Rows from block 2 of a small segmentation model, named by matrix and row number. Rows with one number belong to one channel. Each number is 128 + 32 x the weight over its row's rms, rounded and kept within 0 to 255. All counts start at 0. Numbers have three digits each. After the name is the row's rms in percent of the matrix's.
After each channel's rows are labels from the 100 images, of 14976, where the channel reaches its highest value: "top examples" is what is common among them. Only what is clearly more common there than usual is listed. The data: drawn branching plants.
# convs0: first 3x3 conv (model.enc.1.0.convs.0.weight, 128x128x3x3, each kernel summed), inputs 0-127
# convs1: second 3x3 conv (model.enc.1.0.convs.1.weight, 128x128x3x3, transposed, each kernel summed), outputs 0-127

convs0.96 084:138158128104047136198115113144136103150103111126083108137095107149109153144097159087146118168106128118130162119106117141097110171150118123098166108113132128090097081131130093092168124076123143132180156142108132194161144169058161197136124173155113122154107161117106092190142105155226113087092182150130134085081073105106133101171109125123146177133105115171081062112107169164153087142078
convs1.96 106:106043065100157169102092088146082195141145128108095089114126145119196092099087108168154128060078126110125135153118181136126144066142143142119106121149134110122155084122151127181114100114135085133115187114083097142084152165147119078111116173109132134082120143143128098140103118102132090151098091069126103127180118102086130171046117114119107087142136192090158133126110136047151137145182
top examples: two-way forks; spreading

convs0.98 078:117085106097149131032182205109147163108073116137165171135175097108125163123101141121138124083098153092159107145076123130152110138105131142114088115125143126099074106100137140119147123165161160118156148154146118184074153193124133096116112129116114066116074098095168148085139117141131142119125129108213132123141140082211131119120093165161054153122132140122100187158095105142177086060111
convs1.98 097:167130135102122117116087157151127093101163144145131114095104169120136117130156070094113115161125093155090135102151110117118119139093116163155058132086116105129132185141063142094152152160091117144099081097102159073169064083197119115129134049189196152128125146105141088072186112095129095080170136084057132151141092104138077189134107117105172138117129157154168115167106088091089098127127
top examples: bare; leaning right

convs0.121 117:151113069098140140132163118128116156115147090126086144128142095186111089144141079145138106106130072099094144089136129163154120143140084054113172111165119103140121158114126145085142134134109117141129093097148096178123198075075097099102098180129089068154114128127162141068069111146104131135128166049127136116098113106123091088114130146107183158129122211158124142087113198156137077093040
convs1.121 108:055095193124117147100097086115126127144201169123141102100145134111214170090121192118140151144087121103150088148120131117184088108082087212127066142120096120140112095139106175138116115107126127142110117121089163159146098142132140170104167057079157164103157192061154107119109123129165099126129120151081101145115127112113145146086154107148082078147105097113091096187116083098139143088147
top examples: two-way forks; leaning left

convs0.20 111:099107195121105105091107190105108102094098105126138098137124161147115140101045142118102136134139120138112138090101156143092106150103181160108088124117112132074113084048097169100118136177146150148123155122108100123195135105049075094124126073085123139153133105120096110096145127122099080143139135098114089165113104117051065159068156127110080069082131151091145103101131067129151189105155
convs1.20 114:118118130147153127151167094209132095117087144164045135157135100144069113150177111163119114119115111153168076137114140156205153098059092185125113094115138135088117138149099114124127115097117131099136057118120139087092154169135151169081120125183166096081127178138160145142151172180130157134086112115136158096186118123162079126126110096140209124139061085154125195128105133141091096150140
top examples: thick trunk

convs0.4 118:137108115186090097101115120121109143121095106140107082161132165127172097123153144092076160114113138078117117148075130137127126180090117186156077162119094134101112074117139116079063143101149171116134115099128170130184138182119110209175181068117121208138126172135061079130132117094062149119129092082079149152108114150063114143152132087074115089113137159144126137144151090116113176146100
convs1.4 109:161142136102116126081164100165092093078110148164118110129119070136111099125133101140112076108146152144117122098106085114182146075137117073083157143107137133160071125119146112124165088124201046173133131116132096099048159113104135114042074120145106078088110077095128130136102104169119112143038129150154096135164107107193141108119107085135119173098113108140085148136091138149111108095192
top examples: green leaves; leaning right

convs0.95 163:079114141131160112119148159100146094129099147115106087112114208107068127134164152140133158119173144147133102141095136113125126116135170147026081132163122108095118097114141119081164105116197120166160127154112155086123123124115121216180153152105138154108182160092147112094171061137155120122167058126140126107139085163184123163167104120128149094148111142106163124108176166223107165149077
convs1.95 126:156113178125109125118113132126161126131113144192135092144117062082009160124158140131094133131141094178123113109106157109146145128130064098115081188096174123100132086073199097196144145122093106125113170109117136166130132122098141064123078131155107164168077038105110133175116160140118135127144119131121123136154125103105145105124125085128211124108172122139093128150100092114056107095116
top examples: autumn leaves; narrow

convs0.81 110:207165105093137077038110165092152117115167121122142049156142130123112100095164090099080105130099124179102109126070129132135142080151133117127183137090124103170130089064113072162127142095081094153136075141139107092135083111135091101127120091130109107103142149124164222104169152102088117127135087084090110105089187104115095140101101132156172172097131104133126080107117098151091165138134
convs1.81 092:105089213094125114117108099156154191125193148102127116051122194104127088156117218145152160080135114102124185112130167086109175137104155144170125117165159138137069104093119145089076112140150109102134124133123112170139153138155091134110120119080109134146125115074128111117072063138195131096105121134124152149146123115120161069125091103138087108172181131192146117116087094111093190112113
top examples: autumn leaves

convs0.73 084:135147109152126110126081103129138103104172146100079121117093107159143160119134155121055085111093122118072206142148104140116140113163119143100139153108122127163245112166152099122105152111186163113154104111171101095170126048087096124143179128144092103128143159062106137184134129131140119155163111074094138115143073142107119163143156115133107134172143063121121040101132198135132092089109
convs1.73 103:135148150134103121161127107132121106134065124153172152124117152089126140125095111115177140087083081121163098186127054101141120149135117139125116122130113135143090125129125079149171138108114126143150195127095150164102128153180169143100042169104165172086152114184081138131154087139068124099141119168172175092090206225107099112121190159119139115103097160162137157120164151157084176171130
top examples: two-way forks; leaning right

convs0.2 110:104154126148113133076169108123092091167137087128094092135134129131072065102133114125120108108182131118155078100051173161078138109125142113113136077122084123155107102154137058046094132114093090141113129105063099060096170113071041132110095105129136082124146116078127125100097062117113162128126097068076118111131129136129122145107108110091161092122170135139159106129147101102090197146111
convs1.2 107:083131050087187115139091092155112138065152123139143150104150187052132101148131084147146090192134150105136148111104064093165136062176134144120124180169122042115111134114160125128168114109165121081142081122104138128146132113111116120159094132108061152165123151116155131144115155127163160134076118121148105140130136192120143177130110120153069119158039117113044144105127095130134097097110
top examples: night

convs0.60 101:152147058124155135124088087099082115155138067137135104103084130094127150133097116094108116081109109148121079138131121095123141114111153072109184101172112107170190187109102103059137064082115133102141136140133122107102121067127091138086136082152132092148055107114117161077129187097108101119080104088142076112076111080161142146075102076101092139124121111052095116105138087147158086139158
convs1.60 078:112153178147173123134096148139126228173097181117144133080155164115153151128128171151128113189115170120176127101149129160120086126113083159203153093069190112157105206139128094163125198128164105154137094131148095142138101132162167130145130126157158098134101167097128147154098117126136160075122124156124193156117113122108163126187088170197181106167150146178146122159144146121092100113161
top examples: thick trunk

convs0.17 093:083103148088105095105051162084105154161112119130167069096079165135135180147156120107061178161157125100115086195094163119082098126100109148137105091130167131093120091085066133106137083173179130149130119184121056170128067144086131150143157085127138127115109101124084089101100147136116090159158125096089099144171132153101191135111153159091155117131158153099093168092102109128146183125114
convs1.17 104:180134126157147137119168087173159082128098154150077124180152074108078113130147133174146126094106131163151148146146066127161183110109175089156153178114138083098127095134218152136166134063161117122129159120093112084049184100183112095129102139121102112132090162165145115160166114143130136087124132089183141097185115036135101155103124094133135111111091103113119146156156104180106122155104
top examples: green leaves

convs0.70 076:142037128138115125137128083162120126126118145107161121115140148098129163186134166095123178142157109133153158139172110182169161124114131152167091131106107137137087134106165156107088135046156102122121112113091130187141158145172110089107124059152149168176106083103092103138114077051098123083153068103129132158122135169098147159093021100093107156087118128144132122110172082102064125099136
convs1.70 087:118172182172072150099159139031104082108117108165137121115087119145131132103173101083112138153118115101037101119109152083195137126121125125096134164165152139173097135148112090135185142185146061154149112101172173105122147180120148196092143153119128080122134171150091107112145201116166126142127134143143150146046123143133154097119135132150128144063123105064106158129092125125149092117158
top examples: wide

convs0.90 117:161026158140098154090178144130081136162099083130112104126132109176079155160088132170138119163120121170102172098177112146142135154147093153175153107148125124127167193187131194122107144155115086111110102083143161071112096163148118153139109090101144117123137103148144153118125148092109172123075183152145116182117148165157124131165182177130121113106136178070159188184145112110098141173066
convs1.90 129:094222082112135128085070139086120089140144060122184134069087171093173125146141134116112161109100161098145095166096099099077098118125134125150092101154138205120114066128092170101117171118122083126169154139166169120139110110148128108134182094156112046127126094110128093078103130101144089157106125121123075107149121142131224106111125106098119094134152102102125102147138093098081152101169
top examples: two-way forks; bare; wide

convs0.9 100:094131146135164189087155137097049165130125076143113128101146128112124082105092143129090082143093039120173116133042150141091099110110109076129138111138120125113091151109115117064137143151119118137131114067140113127067086155155062078132084076112117083088136108106129105140150151122045101072083119064116171121094154116136093100129081131119165157157153144123118089113127153144098117062141
convs1.9 100:089101072112153098130036163199169093098161186096051116118156096118099127152168092126128081089124192116096165116157077139169161128161163130097160149140119092035134143116101100124109131125130115108106105170110144112152143125162139157157159115101115172160150135103148119118186073144138158147075161127132080115144106131136136185125105111113066096158126165106141120167137060116174141154169
top examples: two-way forks

convs0.25 076:110062124168111167148133076103087096154131091086064149133128090122147125101126185126103165109130132053105145157141077153111100091124122117150147122052144117075129089146152099095155167148136137092079056151123152083143151175161096080150127084136121164091110105115175171112084161163127163088130180094123101107100109124159102139133073158150138115195095120112167115180161127102127116099210
convs1.25 085:170164217133073141130152145114112111150151163084158138099107176141138107147161123168112076163107119145139113091091088102162133191086206140141122070211167154149103152124167142123109161166128095155138215137146118080115087087106117160108125120111129094163147121103073133178137095093136082143150096141139122146109099187103159122099142083098153142080144076152084120112134127115089173117071
top examples: bare

convs0.55 080:141097109109163107109112150175160200168140110119048121136143125141104094124092198126098135154085094105165084124085092124100048110131102149133149158087144110100157134133105139155090122133107126128185052124131117079095131217161140065145066124153137145056127096135137150161130042156138128142080119129169106104155167102139061113143127126193139150135131126095132116129083153081149104124137
convs1.55 102:106120147110062124107118185134107039152145095103180097105095146133104112147172139124093118088161148134061103106131139105145158176079215133131125096186115137102084141123168115087139115149095086093090150108134123094186111071122098142136171088144119131199152091128107149104132144146127127129132120110129076159093090109123213141145141115061118093099185110106093056137112081105139113133089
top examples: bare

convs0.110 096:153107111125106179104124189162126094105105115136072103124149116121103149114077117112147099140144127139092120071121163152104132119128083108132057087174137116111155119067099109083123137144159091076143056137128112151165082072070063097108139092080120068078140112149091140098140200100138113122147129110100133095093095099093109103139172136161151062136117093056105104041142127162153120123095
convs1.110 082:160102144148144129120107104077123102148121108123101124087126167145151069131163141101133151153100098119165105116127065148171095118161148162107097104107144105065115105233145138132168127074186189151141145140083149195072152176141134210123085085100078165070093130140148099126110111153143079124090100098166143186147126155130127186121134142114151178103165165145115164120120100117138189121168
top examples: leaning right

convs0.115 072:117121142084127229147103132113113077136114107112148061138098165121131108147172080171141155097112134150084039181100116132092152071140115179133146142078144141127092114193136133114150150123121120154113184162123119142109161088082111133132125128084141053167112104134117071147131090117105165157094097096140182128204140092100111086180162176108137104154061104164140149122106123133133075109131
convs1.115 089:154141133148113093161149114162121119126056143128138151144154176102141133091087114108116148147186168128153144099146120129184134122141114113150145164118110125143184153071142118104178061077131130154095134111102053075086108124145136130140159134118116115112145081148070147159169111126130219131154177166147117162122138106151066223128171173153167096148130057207125130166145125137063132167125
top examples: leaning right

convs0.41 085:164125119129131139118115187128140148129155110150070023065140065123098126168088127095139109117152110163114159136129171130125122166124082131121065128141162130162162066115108087115120120128152130141143112108140158070166142179144141114108117081101142085120096118076099080086137145133134118170094106149101142132106114112079195138091138146232152023098103120085109115150105135169165138128084
convs1.41 098:122126101145125112099135072098116103134103120152210121180116166098102106110158131092150154135114129102148115135127126128138121107130122083152109168085090125056135150179137123158180178142108176168114163146091094131114109127086112183145133099168095115071090073201160094202179150150144169112199149122109109182179188128160053128106107132127159187091125073109118115147138111071112123130132
top examples: wide

convs0.29 187:150108094128150127127149132172124125123007132128163147132117148114106145117152108138157160132092126178145139130115118116182123079124161102094131140094126148148116107145176118049123149116175126125140180132154180113145141154143144144113124109140135099151050182129111120128154058111154173152148135141134129113133061128131186128107107154147000100143155154158145148148121107172129029173135
convs1.29 157:089108155098088092160087136081149156139046129183163123141123161136161141090126057138080151108150158142086099146153135113071134135128087125121110122140143174191150138098102085151138128119132124138142116087115112133102112117107141115110109150185176114112131097163142104123155129143100054142138147150091082149132152108106150097123131119124255111121131111125100112152126115105092112130157
top examples: thick trunk

convs0.28 073:127128132125131098104120100133092161114128107116061096106072120114133133112136173094090092138091106137168188116188133154165065069109125114143174156098138152129147110181126087054076113073126186121176151078188148077202147058108132083130123105118142100149107137092136111098140083069103152070113124160123142130113076145108072175140148130087096131144126123106138171131195141111127094097122
convs1.28 102:168127121157093184149143137075182067111062094137142105102116151145164101147171103072107158149145131115029101171107133105153136161159131158127098130142087121112141153130118059128168121194179124147177077082167132105122110159113112149140133120107160076146154120088117144108132224119186137116141068132117125149082164151132139088079105116167119129090098173096136107176173128159153122174132
top examples: wide

convs0.113 085:125087177165128198113166099122133124105122151156104166123125142073145117121181164148139100127130097114092087175042127123082111090107137130152145117124125114126084136215151143071113076143188160159107112116100129104074167143148053175112053116126144094095115113123088108190084115162113120084134090112072134087110120118077122154146101070146134130139118106186174121164136127123064154145149
convs1.113 110:160093101155154142112129163170132115123137143116098116098166157180110111127133075098136144136170211151091095083147095085138132119156150085079143124129127136179172096059145101139060161129095099129116166099204178124155084106055102053178190118148106117117159133062101105150190141080167118152120153160168126167141160128180096084130130127107157116153182126106135096121125129154145109108125
top examples: thick trunk; leaning left